config.yaml
color_jitter: 0.2
encoder_norm: "batchnorm"
encoder_depths: [2, 3, 4, 2]
loss: "l1"
one_sided: false
Rows from block 3 of the decoder of a small image VAE, named by matrix and row number. Rows with one number belong to one channel. Each number is 128 + 32 x the weight over its row's rms, rounded and kept within 0 to 255. All counts start at 0. Numbers have three digits each.
After each channel's rows are labels from the 100 images, of 14848, where the channel reaches its highest value: "responds to" is what is common among them. Only what is clearly more common there than usual is listed. The data: histories of elementary cellular automata, time running down. In brackets: how many of the 100, against the usual share in percent.
# convs1: 3x3 conv (decoder.decb.0.1.convs.1.weight, 96x96x3x3, each kernel summed), inputs 0-95
# convs2: expand pointwise conv (decoder.decb.0.1.convs.2.weight, 192x96x1x1, transposed), outputs 0-95

convs1.36:109141255123108123196149116111107150148084149139136094094095100086134136139090202126142176200124098118087120143126150120129128133106086117142135152155158114136119133160140090077095167125119119158186103122123118080198137126163145149144109158146141089118115133166095096092163191089069140135
convs2.36:118116156162132137157095145051185173135092095101104097149056119121110083140140084160142142093144137111086170145125215154145135169140079093116166059172159133125091098141137140118133138096108157151165135145102138199146101090142137086109115141134117214167137160104127124108158061112078136119
responds to: 100 turns on (99 vs 50.1); 010 turns on (79 vs 50.3)

convs1.31:110119140121202108209071109141162101172107075078138131113128155124139096110117102119094117104108078130116100112068133092135091166150113101215085079140161110172123157123119124103130090112118150118082132160181188159097108143105157179120127119147178094104113090090149186113087088079109120125
convs2.31:176133092115066091181150125126131105172128041135177119152040118170151118140163137136160125131133124095119166122053131137151150126141162111164119141066127110114157147119023119106164163138163113115122136044114154183083200122067111171151116119126147135179109131170081174168113136106117113133
responds to: 111 turns on (80 vs 50)

convs1.88:071130082106090095087096133137086119129163148126144102165117131096108110122100121130164100088119170121148147154147130125159129075127150093076110163150144175139136129141153188143167108121112017127144122067088121160061135139101042129111121205119134179117101081126088099195121110125117122118
convs2.88:132110142177135075124096101089151141117097131110128096157147142129121152070157127155108075121131124163140172175148130097137088153112115126106116086141147201161178173180098109121162136183149146128142110176079115063148146198158055144143153089202150144049116154193113150140108108137143135141
responds to: 000 turns on (92 vs 50.1); 111 turns on (91 vs 50); large cells (82 vs 39.9)

convs1.57:082132146121156143149095101111115141128159157098142132150159090144133155113122141099133101085145127059129159135117118198103102072131112122139117110077155069143140144190119150050131107113111112157097077056090205092122150139182157087135174044093108152115142088100151156147134129083072132111
convs2.57:095155156099115135119136138135092067118159191114141098146153074206108121146153166127065135156108190156125126132146167100150162066136129156079166155124111075156083161090127126133191107101160091116132164107120102165154067166051110119130135094180137129139117081177096202186120097126164131101
responds to: 010 turns on (86 vs 50.3); 001 turns on (83 vs 49.9); rule: rule 142 (26 vs 0.5)

convs1.7:132099168148117102083049139100136141151111189224131127093142032102140121148112141137124123123140099108129085124115089197129084144083126149114159111145166111169149128128096108147102134165133137067108166146132117162151114128148095164190142123199103099083108103139155133094170153156183128076
convs2.7:104135144145095126116143122176176102127078142136120161096119111127118099110137079165114112077110152131169151149133148157106155127120145131098163163133126114103101113133135173154112143170107102120176094162113155092141154121141163073121164187121104153136104072110126074145148106158179117135
responds to: 110 turns on (89 vs 50.4); 100 turns on (81 vs 50.1)

convs1.1:161106141081110124099076132119101084109113123117106146147119101087107115108133098255080092096131146142154099138164070147140132099127130114144176121141164173119105138127069199191137098100083031129134124113081114139100096147110091137122139157136103154122174145128139110123178116173108144177
convs2.1:125161170140125169127090099102115212092096120121139125081154156138150169135096165131192134104080178102185102165179107085145162158165135113117117087113147102116146127088104071090130185059111156121116166160123018147192102081141122215173110171038089147107164107124161140135120163195115076151
responds to: large cells (86 vs 39.9); 001 turns on (80 vs 49.9)

convs1.10:095127130115099110113085170189135135096107091182143190124117109106178119149107104083094074151073134153119149109155107092100151183151151156133120100140147087106125128147098171101125110136110100065132133082134127142115112112126053137183168132136059084136059119177155185145196114083132081116
convs2.10:139068020144146116070109098188171103120091114154138151108128181180126135150090173075168177126113136163112099082092154128121056154110172117116139121122140085160128056113141131175087155071145118088152130157076074119131133128125160128098103088114103133133143203122085148090134170163086116132
responds to: 011 turns on (81 vs 51.2); 110 turns on (80 vs 50.4)

convs1.2:137154124113092099147133118071130189115133087066139093184101122119113106104117154084111117116136089156146148161132100142134127114140047122151075106125107113173167114203125181040104103158169117116152119131097148113137114145121107147098179155160147117136106113110175094094096222120058145088
convs2.2:139116124133125149150095115143164109077118170089126088130108146057103187079148130104162118081159132137163107137146121122101138192138197135118131112089087127151115178140094164126149113134118132125143097127122087146131072081197179182047123119149121145145157113157117098090116189122118175103
responds to: 100 turns on (82 vs 50.1)

convs1.46:028144151175104145223114146127157132113124143168109087110137134076108094144118100088139124089137114067087169134113128191166142128120125113069077141105142152153099177082098056069096100142107085086143139136094179129169143158140112129101147125118146112094099101131159085112148153096118155112
convs2.46:118092092154155184133092092144116147100118119086165087085128090064119135109119101144156137078063165086107123128125106094134143153139116093172155100176136113145132063223173135128127140173090152073118159132142117060169132118088119122168109130120127068107077073133104098069114099075150197099
responds to: 100 turns on (98 vs 50.1)

convs1.62:131127116080188129100116135124121177108098168142128158140161098070091158147116125104123123187087103111103089106154093113093129116084138122119150083150156090084103149116110079241138088142105199124109135159089112158137106114146124163134103052138133111152110161118121150107134105173193050158
convs2.62:150130187136105156123148119138096116124148100124138055124106109176123157108148095139092130158150126118119210037116079116167098084158121093087185180047138068130142126122110098198154119107126065124112153140151094143145124141131104069132127143105102113125147089164122127123107135107104117154
responds to: 110 turns on (95 vs 50.4); 100 turns on (86 vs 50.1); large cells (78 vs 39.9)

convs1.77:080069125097140141155112091136175144107155122122116142113132072104143128109152139184110105121111116083115191131128179228117136065148135118212146124116054100126156136119104145121106103120167135166102123124116146108073084093149184165158125136135130124093114095019090110112133118095124140133
convs2.77:157120143086091075153178120190120165117080146154108131152135134083139191100115096138127192139113165124117127167168111099131088132162138142088113077113126150050077132113073087112118095139107167153084128141167141144095091165092106165096034058113128103183147117057114135110171132163086143141
responds to: 100 turns on (91 vs 50.1); 110 turns on (88 vs 50.4)

convs1.76:166127163116121133091145153151138127166141067050135122147140139171183120107133088087087103114112109066112120124137145060082145123121156105082123107134091125082130175164121028099131135123146110117109121216146125156170157138125145139167096176134143147040137104120116109096142151141085068135
convs2.76:118156147107113101070140130108115147135105164074123139143137165175101086133150121108149137166093166159177086146150079163106202100128064163114111150137106096132137168138168199090097116089104130128127175156136155130062149148190127080110104121116115085207052163187148153115130123121125132085
responds to: 111 turns on (100 vs 50); 000 turns on (91 vs 50.1)

convs1.21:138150209102130105192078131133160132078128160150122137086107148115127076116124170098122120100115179148121126182141132103173148102090135176118119120122101114083188107046136159146100110113145068134124123185097138107111135113116101151123094190122117153103128142138105118162146099151224037127
convs2.21:137182162166133050131105180156160175064141160156170079085151157104109176111087065116130114167139114082137142158128100172104119119067144160159061126165080101154115104112110114172110171091122164072138134133151137132114078113155115174137185100119082091131139173098107134120187168160119131093
responds to: 000 turns on (92 vs 50.1); 111 turns on (90 vs 50)

convs1.72:151161117183175163161125165114151114115102083140169143076106160122088095111163075157133145083160079160199112149126153125127106185115102105093171099143114125182116090160107142108121129112150122148101156130094178066193181106175131108197138121163108116120192111119127104167119166125094091177
convs2.72:107184143157118188174071132211152089171090138136132119125159128116108188119120086150193085126126131136047162156182070078104074194137109127112090104146143145117157100112132156069108116075170154114113122126143170115160108100119117194142106163118100111123136164167111133134160119148157105098
responds to: large cells (82 vs 39.9)

convs1.11:138102156123128111054096161116159094122130169153106137150111051044140133101199081122131149124110109154144118131130143180120142067154101160139101089121123140122177144130126124137100070147100109134135097106048127172121134108113162115111110165119151163149155035166144082147197154133087170144
convs2.11:127117187151092109103105108132108113096169140173140181125050104120103116174011139149064127107119178095200138142112143080090090175077148127087149051122161136136164107130081094170147096053100131118132067139139079088131118133132100126144107167112128148132172093158137162153147138170047143166
responds to: 001 turns on (92 vs 49.9); 000 turns on (92 vs 50.1)

convs1.13:136124096179101135154100136141102107091093128132100196189147112096094128146123095156125103174081085128162112115185084150099119149130137137075148175107149166178135127163095156116103140105097136149133126025136100183083143167070134193159141102139184120099099086130144136167134086128080165107
convs2.13:126135154166124187118167172096120123151139100048109116126149130179176071150121135133133099142136114133157112139192129146163124149148156117169115109112126145085110185082083125135204080114150082139128166049157094155075143108084124177165144114164157105041156083146162103118104128178176171101
responds to: 011 turns on (96 vs 51.2); 110 turns on (91 vs 50.4); 111 turns on (82 vs 50); 101 turns on (79 vs 49.3)

convs1.3:135144168089127053118094160160095126127150102114143144118124125072099142139151138186122143120091112166085085133139141204145135095118160105060132124098144166107113133050153135121161158148094106144121133063107076143136134079091154094144149080126152244107093124167078108157122086134130139126
convs2.3:184069196150139064119202159119174158091105159120137119121116112065128110117125114122183134150108096124123147152099151138121134116094131072156157143115168117200183082123090112066136084083187174124112155118158177175097110143157082105173114147105138130143130087151162092119195112196120148035
responds to: 001 turns on (98 vs 49.9); rule: rule 62 (29 vs 0.4); rule: rule 131 (26 vs 0.4)

convs1.61:155174079085162115194136097111159142133152167113139117072181143175121108133100100162107156128116133120104178077172079149149111152171148093097168127138145156147114126092138082177160085033090196092117126124100102086120083126087105117131160113178075151096124140113106123120163073121124166127
convs2.61:110094144110126143122152133139110120138196191143146061113105118082132149111161158080045139056117108104154112163186127128157175087113133144076130131125132053182128158141126125156116118124124139140112139124120089117173130138169107094121094247157157157169117098101151130125113131145095127110
responds to: 111 turns on (92 vs 50); large cells (73 vs 39.9)

convs1.71:151133068133054090071150135159111125110133109144135123081104159147115140126120070095130105151101083124108122142137126046141132110106133101113084103115084188142129113124127016103126098094101176076175131171128029113108162131096091148127110120092104140096099151128168161099133149145098143121
convs2.71:097170117088091170162175162167177148116092112112161181123167109109123154128156109180151140102124074089103133095183141123077098193079102160125158155152159086110092146119146150158113119151158135082101121124104168107145102099204085199092188113149110149152132099150077120136122127158146106058
responds to: 110 turns on (96 vs 50.4); 011 turns on (92 vs 51.2); 001 turns on (85 vs 49.9)

convs1.75:124150087199152159116124106095151144133150074117105102153126130125138174178163139087182104074097075118177132153065091120139132123109070119143194127120166135109134210128079127145155130145152109161110121091088085115152122170131152111133188131178134104079184120143161064115176099108146109169
convs2.75:157108080076127153137118164180097133140087092141144122189125137115116121145141133118133117175080089137108165137148123132153148144099141141181141181168160090135169118130072047082179152121119164100132091127152110103128154159027090168098188147177115091121129142192139144131128155124156142133
responds to: 001 turns on (85 vs 49.9); 011 turns on (80 vs 51.2); 111 turns on (78 vs 50)

convs1.5:143146078108109121107159116124112151162135174157113162130141165068104099122165161093093125183120200113161127169101123093120124143145113123130103140205106123137123148115205126152115107112069152025132090116159074179155131181139086055125114072125178109132166098118158122157126115135143108157
convs2.5:154140145131180070093120153113110149110141142058140156113164097136097154125078109166129122139117144156128061093131130202128142065134138079144141144118078147162163077120158097161156116162127144140087124177094136187132176096098116081181169154102119131127080148203114159093206091168154160090
responds to: large cells (89 vs 39.9); 000 turns on (89 vs 50.1)

convs1.84:145131196089123083145095132123160162094119141107105150124114156093095145177120099120154114131130109095116160104144109149102095155110099093184106128129157168142146133162137127097134112139116064112144102104136075145088078131222116141092123195122156185032132104211097084109118156120093173096
convs2.84:123126146080157028057138139113144072160187049141139168134081154143105136106142166128111114128135101140091110116145121107110081135119126139174130121085158131098085074155167096112115154135126103120133119055186130145069150080070144088138141190140135121081181163124137089100099220179133091111
responds to: 011 turns on (87 vs 51.2); 111 turns on (77 vs 50)

convs1.34:090125134123088098160191109153150162121137125116080119077151195187123107132164138123083068107098124132011146156170129068122111132128133154115179109146149174114142116092112108114170147105133142133164109148139088077157162078164120143200104116100130133120081154088128129128127139067114105076
convs2.34:118149154103119054115100103155160153116129089180158075114083118098142160137151145088168054164098169152106119126195104140166145113131096143118122113129126142094011125144159149097186120114124176135126143186180150165120114117116114095125140160152084146129177124079109103074148134144124120138
responds to: 001 turns on (94 vs 49.9); 110 turns on (81 vs 50.4); large cells (65 vs 39.9)

convs1.4:087142143152089183115195144098103121140129126114135096127097134134147100065136111103100122108148106087090150124153085064153083127114175090050138159138179189125144124145116120131123140153101063073116117090171170099190118145079123096151143082130123067140096071111136175126135089111123194140
convs2.4:158143158107149164121161131091116089129133194175092127073088099221131130098127080105146082136170130114134073111125151152155070165183111138075138067077139142115175150176142102143118133172112145122119098127137129085113177124139115133175162202146122095124140149066148104156133165090092097086
responds to: 100 turns on (78 vs 50.1)

convs1.89:133110152128129115135147176092147122132136147183111067187130171106168143107150122156134097108121074104171161111180099132107159132133137154099073168120118165152120148125106164102074110117156080141153152171120112120073144125107178087079187118086198182069141098051161090183147089123117137132
convs2.89:130134161124099128153156130106114163076113201184144083171159147108168130119160119131154069148106115127087105179184097110090132140122148104135168133127169086131143160124133166110130170134127120080137137165128080104119145156255084108149135092168040094210101083134097071181145168114103155141
responds to: large cells (94 vs 39.9); 111 turns on (76 vs 50); 001 turns on (75 vs 49.9)

convs1.44:144031097062141064075082121109136076108103119119162132077143148099133134124097185149133102111108181116130141134110142121164137122091161126114111142155139168104124115166089165171120094078116111106146121051132187190076179189113120156109150076169130141137119107132116077169143118098110136144
convs2.44:116132140165155103193117142079159107217128108155084043131142138135083117116102125101141127137136134173124172117119059191116091161174153143147119119144121144085111132151087142151101147106178188150122145116174140131113110140080108188097124121134193119117130126159097071149170134124059132094
responds to: 100 turns on (100 vs 50.1); 001 turns on (85 vs 49.9)

convs1.58:147133109148156078125161076147141119116126160123115115123129100123099110112164150181131081076150132105086108125131126066134103167151119084123144149114149165198110172138148124109146129150139056124080155067094129092118098096141133140134145154156057076016159136113206132169115133081153106093
convs2.58:155121129108115143061162060155108124097137119150153040144128115113121128110172166144133051175104180133108115157161232093091081081120116107148149142162110132182179145129138113150125147152132161098158121148152120129088146182159111113101128086122110158149148181162165151116134126138080151135
responds to: 001 turns on (80 vs 49.9)

convs1.15:147138190116150132154133074097109095141113114108126145057145166077092133098139107147157115117088122073196058133175147115213125119112075099121124096194109139089120110135139152119083107063128071196116096102107133150145151151106161113109126137131177082171136117136140138175172105138175146143
convs2.15:111121066131138127119120146119092124115141215102138173172094167145112165083173193079086157102108117098100135135156204193092115118152193163138132164139122152127131169178112060091125098150138124184191130128121128158107117168125103133104145137139088095111103187162101117156131113160151142136
responds to: 111 turns on (84 vs 50); 000 turns on (76 vs 50.1); large cells (72 vs 39.9)

convs1.25:168106133118139101151062126127138081120140055167157133154138124071114209112146145069113105144099102065186127154179148162095086107111128129089139122149112096095111086068136121090147099131119115112140094100103135135100219200145115119153107076069140164139126129143161130165112142128178155150
convs2.25:091133110174123116143159123053119117117186121082108185110145134124118104139129080085121127061144123132160100175169117131096196124172129176100154116131151124192066187136129110116053070091141138118137122089129079097079051158192107142127186090122077117180127137158171197130082127077176139136
responds to: 001 turns on (91 vs 49.9); 011 turns on (83 vs 51.2); 000 turns on (76 vs 50.1)

convs1.22:127139181159132135170111128130130084130090131080062122121131156105145087122165132171134133099111102184181115157134133130100180077155116148105173056115166128193108134131167193118094149083139084149081096146101155173169152075125155088113109084125096139172111102173129132150201100100084140158
convs2.22:110098106148138136134155179165136152096103146105088109145153055166147115138096142133117103165135078108109167150084156136128120156172160123134143180107185148165092149116138122148130118092106133100134093107130122127082110154116160059089124127138171132119142158097143115157119066141073067067
responds to: 000 turns on (88 vs 50.1); 001 turns on (78 vs 49.9)

convs1.39:074124120103115079152108073118113124088088123089103070126118131100078075158157118182112141144184189122108162095133098114110187085163104087141054182135123155145096179097135102139126097163106071105148138143113122153168083145129214121143128089103176113147148146119166110147078177129116132134
convs2.39:172109172127127142164125102162144068128136167131138167075082148149130150106109098118144169136103131124112173068111156123140150131119082115172097136161051165107114093095167115181188165069152139082132153133117138127172122129104146110164157123146192185085125160045170117093098127159207142119
responds to: 100 turns on (85 vs 50.1); 000 turns on (84 vs 50.1); large cells (71 vs 39.9)

convs1.83:131151134127187145067143151109201125142105060136102120118126202130105137145155096086109148160122091083142107141122126108085091166127115138144178109155152140078166150158135101133077160150091149128068114175108114063210125116172144086179145101107091098122142111124130125129110138050100080164
convs2.83:141139109133147116114094134166132138139169124091135113129105113183099131152201112146109204154126102076008107143172105107166061129160183146140146094164126116126025167143133079105109086141187154092131117170132152096122105084129174185103167170137161168130157127135133109104126113090155159132
responds to: large cells (100 vs 39.9); 000 turns on (97 vs 50.1)

convs1.14:094177099188125131070120104097083127126098103114085127115137089097088118146121083211112092099129094112096150134141097083182136109116160149097120141130142168118144139178141177067105170128151100139110127121112009116164158115145156161127133136078117115156149160142109109106198130178072132132
convs2.14:161140107134130136153066150070140099154117129144119117190109135168125117157000127130154104130138119130140096119160125102132158136111108144124184078194103133168163124103091108147154101093187093191086122141115134125114178135108103148163175124051136145162145115130121137141139168124133148155
responds to: 100 turns on (96 vs 50.1)

convs1.20:150074090097145092127080135145119110080099121119142182077153121131146140136113123118108083115209173138107128074153110130157145112129169072078093117127061152176059103130149104138096139105099071095149115067093122060083124178093174127138117088150141091144149081169116116157136106091091126128
convs2.20:142130133124105090068111117150106117128135130141180094145155140151136115089137160138159120151066087131113087157112121181045117105110135123123148087131122103089113084186135136128077159132132105115107142161128090172133118171042136136121099157176119090119144175170092159139119147055143114141
responds to: 111 turns on (98 vs 50)

convs1.29:164194118096147124179086151139106142106134104122133193103094171110087136154118119072160069170118147157079114164155140051159202077114107084125132113064132112146103140117152179137135106111165136148117069108164178123091051121152155168137119115137129169131124114110148097135090098074146148103
convs2.29:091156073159132158104124089133117157142057177185169187156104089063132060101106140114116160175122139194114142188102132173115143156129130132101102165092115111099149109073143079164174103135153134145126103133111152142107120104118117126140131120167099110072099113129147121189090118091124069132
responds to: 110 turns on (85 vs 50.4); 011 turns on (83 vs 51.2); 010 turns on (81 vs 50.3)

convs1.56:181131105190136109063088145169118141131141145128127093064107110081151125102129094140131141165138111148176122159095169133087120129092088081133135157143152145237146145205076164088163120154139077132129102108127097118130137147083102096121080088163102164121122106096126087075140145150083179134
convs2.56:117087122113125133130140137134158102093114125079172149020098113177145099138130143133067119152145025118125126122148167045142136136133155170149186210164150146124151124126158169103134073098087140148118143128145114148144102134077120145092122174154181108140106175127097116116148107172202149151
responds to: 000 turns on (90 vs 50.1); large cells (86 vs 39.9)

convs1.70:090137114148142153141144132138145194150100145132145177126121142131093102136167060146117151123118102191107119089129142103102136173096075151133149135135063155220084110106130106192130118113092183126133119086170064065128179095083134111130139159157086128161125174186122122135112160143074132069
convs2.70:137144105087079081127150075181155108120115090148098157137116105143172196132072156206154162083132123146134137131128169140152170118110133081159041155077120105129156125144157095142125125110134140149110163124149173100085148096110114104108092152139115181139047092089110133100159148069112143112
responds to: large cells (67 vs 39.9)

convs1.66:102134178159144117163116088150114105135056058107138072085088114164117118090092136125107149139132107115139125129145151121154154120135123122102105104187098125162121102113150146174170078095125060106100168118123177176141092128131126175088113255125142131155116120108091141143113139119115139182
convs2.66:129103078149133129106070124169152148177097205149124118109135112112075137153150083158158170128150118140098121168184132163124087130082102176139125063117080158130140154128065184140099143125116098145180109114121129117124088109220161150144112131093171099182108136144108136147133098108126149135
responds to: 111 turns on (100 vs 50); 000 turns on (92 vs 50.1)

convs1.51:144082255104171159037069108137100116144131102094132171112129126135093138129102105147111139170053109155141130099066102065111120135124153140124109120149136133028147141134130099159138102097131104108174159159110133141115135096120148095114141121140134083201156110151138148103152105116141119151
convs2.51:073102122183112152112142122038108122148099127119104122150138137139168173186148127143114138130144114099140139135110155177131118151076125206126145207138104079082159099068116174072191106109091138112137087110094118151154083091140118105115099165118120093227169108090116107126086144095169141135
responds to: 011 turns on (91 vs 51.2); 101 turns on (83 vs 49.3); 100 turns on (81 vs 50.1); large cells (66 vs 39.9)

convs1.91:110130189137132175084136126135139138128120143066100114166098148115099096109131161186083092109140138120154086118113106154195110169147164155078128087144194154047150149132136078119106117082139099109125120148047107163085098130116109154122124121097112160082129159080173121125161129129069059179
convs2.91:118154177142099097078107105109118099157134098123158153069119102089121193115033121121112105096112126138112117176108113136148092133156121103111122132107076122165113102151097117129194135104064078181081119148199144169124086087166108150094137177144090147085128113105119163155134069152147103127
responds to: large cells (99 vs 39.9); 000 turns on (94 vs 50.1); 011 turns on (79 vs 51.2); 001 turns on (78 vs 49.9)

convs1.65:182136104128072135136131128106144104128144124068192079052114141130097137105105116167104107061124088155217151125120117145098091112084113159115096102164107117203100109181105121115144114109119148101095156124139162112101121103115155073141148119146167106148151104133137217150138190140098128196
convs2.65:097079154162127137105112179141123104130161136191126105072113107138103153167114074097100191122125106115103102114120144085116116091115141130098157156105113165112135117149184093120062143105064119095133110196123146102180121128183162184116043076148158135166158093138152110099160151086153130112
responds to: 001 turns on (97 vs 49.9); 011 turns on (95 vs 51.2)

convs1.48:174122061109140148104140086138168147105092137150083079145158088173085091119084157113143146121125134105065116175157206152108124125096116108152126147123158108199180109168094119150125102144093136121067107113075122111119098168167097155141146136101120181035110157081160133122087078118152132117
convs2.48:138092147167077039173152114152085126076172141150115152139151112105145181141150156078130089135129075135079188159196179131098040135109138130155094102157141174153136114132124155132123140119155102125133152103125151120153117112186130241144086079114123139146147202068127128123140184145101146168
responds to: 100 turns on (87 vs 50.1)

convs1.38:071138111116076128131120157113114185125106181187131203123120112138115110187129083067133070108094132184121124157162099076113158120131139083109145081104116158220101152112140106135119111114119075091134072122132130146119073111176113114141131055178104095057123106103123141118141132154105106129
convs2.38:144116110130163103151159138203139118080142155185080142073149106138149091127155164119115096142060148141110150157130057151141097158141123114118166128150104081164126116108198140167176104138076042077131140102112122178111173133129094169147087147130157108062126142155117175078080106146078142142
responds to: 001 turns on (90 vs 49.9); 011 turns on (87 vs 51.2)

convs1.64:095137111198113129123108124151097178181126174101126156146187142145156132147112103096090149117167099093041138166129135113142154183090144147087171141130063126126111109148124094105100175177113146124115236154096165118181080124068150111119112175113090137106089094151109159107121093134129146138
convs2.64:142124122094135117137155160091097149114159123148120191149062181122142144114126144156094105138160135104126090148145090136155077123083160124161120077144145109183146146140113094149126131104116163121121139143124046133159134134079106146070140123159171141091109123155070114153141161091119110148
responds to: 111 turns on (91 vs 50); 000 turns on (77 vs 50.1)

convs1.90:133118110121071126164166128126153141110115135096117173050108119138128109161173115148115137073191136147043117142128100155132044107162138123148135129116138149106151086092146053161103145124122120146158099094121072102136163114102071091153139112180089169107082214150123075143144085128127117092
convs2.90:168107129177101107124103118174145129162123145043200151136132054098128113160137156104144132102127134146072084164245155081087128138179097135121080124096106120164131154132077111154188137097119113107102096043095189151112105097141137118141150178150183155102115133187126171151112106028164132115
responds to: 011 turns on (90 vs 51.2); 110 turns on (88 vs 50.4); 100 turns on (84 vs 50.1); 111 turns on (79 vs 50)

convs1.33:094114118086148149113089161139165152131117121146084135151080176206175154080139113106121118138111019123108105141109133064136127110192122103124081168173132138080215163045133087132119086081151165103132097152148148122135126122122129120167086116146138118138092140156107133121164156154153107093
convs2.33:125142122128196142158130128083154069136101077178144129111149116167111092136163141088166147154125089086139172072125112155141126098163148058184093185148119161051133143129130124162077130171184116114119118143123162128094107103182155171133131126079123170110078134085129112119119149093138168098
responds to: 111 turns on (100 vs 50); large cells (67 vs 39.9)

convs1.24:170114134119151062079125121126143163063176166099100108174124184181120088152094131087139104112137166114107121165116105108095108119130173130143122215104128115069106113086115089112187118095119127152169119184145083077109149127102130149178187120145127187159162128143148158089089077159128105096
convs2.24:109168107149135138141100157177166165151134108120076085122125148121106124143099096109150099146110163135114186115072163154111234137169193111129080159078188184113080080117036161124074115145073123169146122137174160143128109123118168155112134128137107099124123129169129163115153115150105081098
responds to: 001 turns on (85 vs 49.9); large cells (77 vs 39.9)

convs1.43:127137176117109180160064072087166109152104087087095127190154123081106116130148115197116139119174109174130131139102088101125133138093101182061120195156149154197092134168171137123152090079104124103108159055117117155188152107129114121138124104159103093174157122151151117138105112161103149139
convs2.43:175090167114112102167154154155099151141140134106101121117088163123085110079150213047133096151174115136087153113136114125080143149130144167091093158105147134140144073124103108153154121132174090147148090139122141130132134126137159145104101151129110149043118147120115067142131129131161118143
responds to: 011 turns on (82 vs 51.2); large cells (72 vs 39.9)

convs1.41:135096132096075146137156134098126135155156072155109090163159087097133105145091134104134152110148119166176077097155143164094139152112135108108097172135156140054104118102154083147161121161121087146160164101123115154138177175150138153153223098158109171135050119156092097047123094095097085124
convs2.41:161155116099112151092074143108118131110123094114139069101153082125163067126105121104152117143161151081133088129136124091077134111133048136096081178100135150168132180121120177165130116115145111089146093136100164108167074132130151132114108098120118114055092140178126118131111070121096161132
responds to: 001 turns on (88 vs 49.9); 111 turns on (76 vs 50)

convs1.37:116135112117104135146116121053118137112142119115136090190120125089130071125174154140183117103138127172169153163133114136131154076201090100079143142118164145094102132188117149115120154072171131115179138114093102126196196149139135124141162062150182136138121118210119076059114135132116139097
convs2.37:141149169074122017140147130141144114126118144113067147132148121128123116130101094126123106178112129120195087129167116103170153144211210129109170118146105108161118161111133150131151076130117102225101137177136128068164124096149124069087142079154155119162137140092158128153128109144165107140
responds to: 011 turns on (95 vs 51.2); 001 turns on (93 vs 49.9); 000 turns on (77 vs 50.1)

convs1.47:111070165131135136110114167098103115127149096073096152139126188068091137086134152192103092067112122095159110156130049089183170106151151126064082196206136168100145151074163105110143101108127129102139113125093116157129123158109101097110150067112166116140125115128133123145086130151103086149
convs2.47:137091135145115058186143131129120117075044207125109066150148103149141143116152117093122112163143189083097085177074142098167124140105201083159183078122143191177158107157167148103159188133093095152125126074106061032177122142144140065100178133053153178109180164124127119176109112140155132159
responds to: 100 turns on (82 vs 50.1); 101 turns on (80 vs 49.3); 110 turns on (78 vs 50.4)

convs1.6:170107175119084175139105077184140138074146115140175124111142081140145071217150129132153155127134157153138111124147126096146192181116101205096106126108087126152100150179092097132135124094071080102127104131151151133143112161191095155104120161155163113068110133102135088066121082150124146117
convs2.6:107094124000106168119140124069118141135173158091157105139154126121142098145132093122117103116151131123114062129158055124083107120171080140152071119133133139176194080148100136064145132133153126178120141118124108093102096120123159178148165110104142083148135150116083140085151151116157096098
responds to: 011 turns on (94 vs 51.2); 111 turns on (85 vs 50)

convs1.16:101109175122110111085079132085153129197092105064114182189156122117127150125065133139080083119106157198158140160122110093120154163189077094071166110106148105074144174129166122064107115151117121113152109110129122142143119147114156124109107139104104165113121093058107171091135128131057123105
convs2.16:159116087172137195132158141126100122095072136067189073179125131137145089110130118146043084100131183146135091137103161132134100082128073090097162121113148094183130097089158101164146102118151192115140126108177160116129150151163113146167140061082137215088156144124114154124164122126158126110
responds to: 011 turns on (99 vs 51.2); 001 turns on (95 vs 49.9); 000 turns on (89 vs 50.1)

convs1.54:161119121145095123161129180133149112110155123074113099053141173093123165106124131176167136150158172082073100124116173116115141117067179125152165087150158144139125169131133169115104148038122111134071110060111106100103085115108081145181098085154119154104092101099155070123105117106111183139
convs2.54:103146044128124119140129105159108095087123092146102129094105088138147070068124169060134185083162061138120160166020109161131094069140106146170131139101115133102173150130129110111138152172102148128141160113161170163072114140079134167107129170137123144149163172122143107098113090126143128122
responds to: large cells (66 vs 39.9)

convs1.79:091078164176131111211157160206155124153141133060080144136130111140159140114163126105147140149164137090127113127126184180156103070131080099123159035106143105126106135126113098115132139120141125187107126172084169120165133082116154144138098123075120167144103081105120112123081165070095157117
convs2.79:150107108177097159160102099086129146155119138128117076145146095101131097153146177137109103131148084126126091098117101119150096166105081105068117129153134140122100179152173146127131161113081125151105128103131139203165142072083108147118143117176158116172155125149123155106119165091114131160
responds to: 111 turns on (100 vs 50); 000 turns on (96 vs 50.1); rule: rule 151 (28 vs 0.4)

convs1.19:122162167149093108177094120144095110088143134189094116142116161118129158138107154037111099120079129113154136151169088062171087049171138105101110123071108137064131182059111092113138112158095135157159131168129154125175125132172110110164142152090133092118108129103124159181093087086138115119
convs2.19:138150156126109095108074145183114134142159114147162107178124153176107091133147133132130098095089115088063127200145117137139080148110136105112124101131139156142115117189151113155100106061116117045143169066071136072073146125148140093107138067103166125171193175161154131165079109123094117171
responds to: 001 turns on (84 vs 49.9); 010 turns on (76 vs 50.3)

convs1.23:106107133159087119073185125054095130126087103095107136109173126133125083128105123147150115106163105081104131045137205084137197122125149155103116068123133161125179159124125101153157165139117146115086116069129102152149136139135154175141201136110143091161094164133109127119131074112045146104
convs2.23:138174114142147089174122072129145156181139162175093112066162146117115136153090133115092157074161100138126101123147098056095145121080103161163081090099133085026103118112089141107092136150101112155164123147161118098146171120091085111145077124095179141116128109070140140078170077122206131123
responds to: 110 turns on (79 vs 50.4)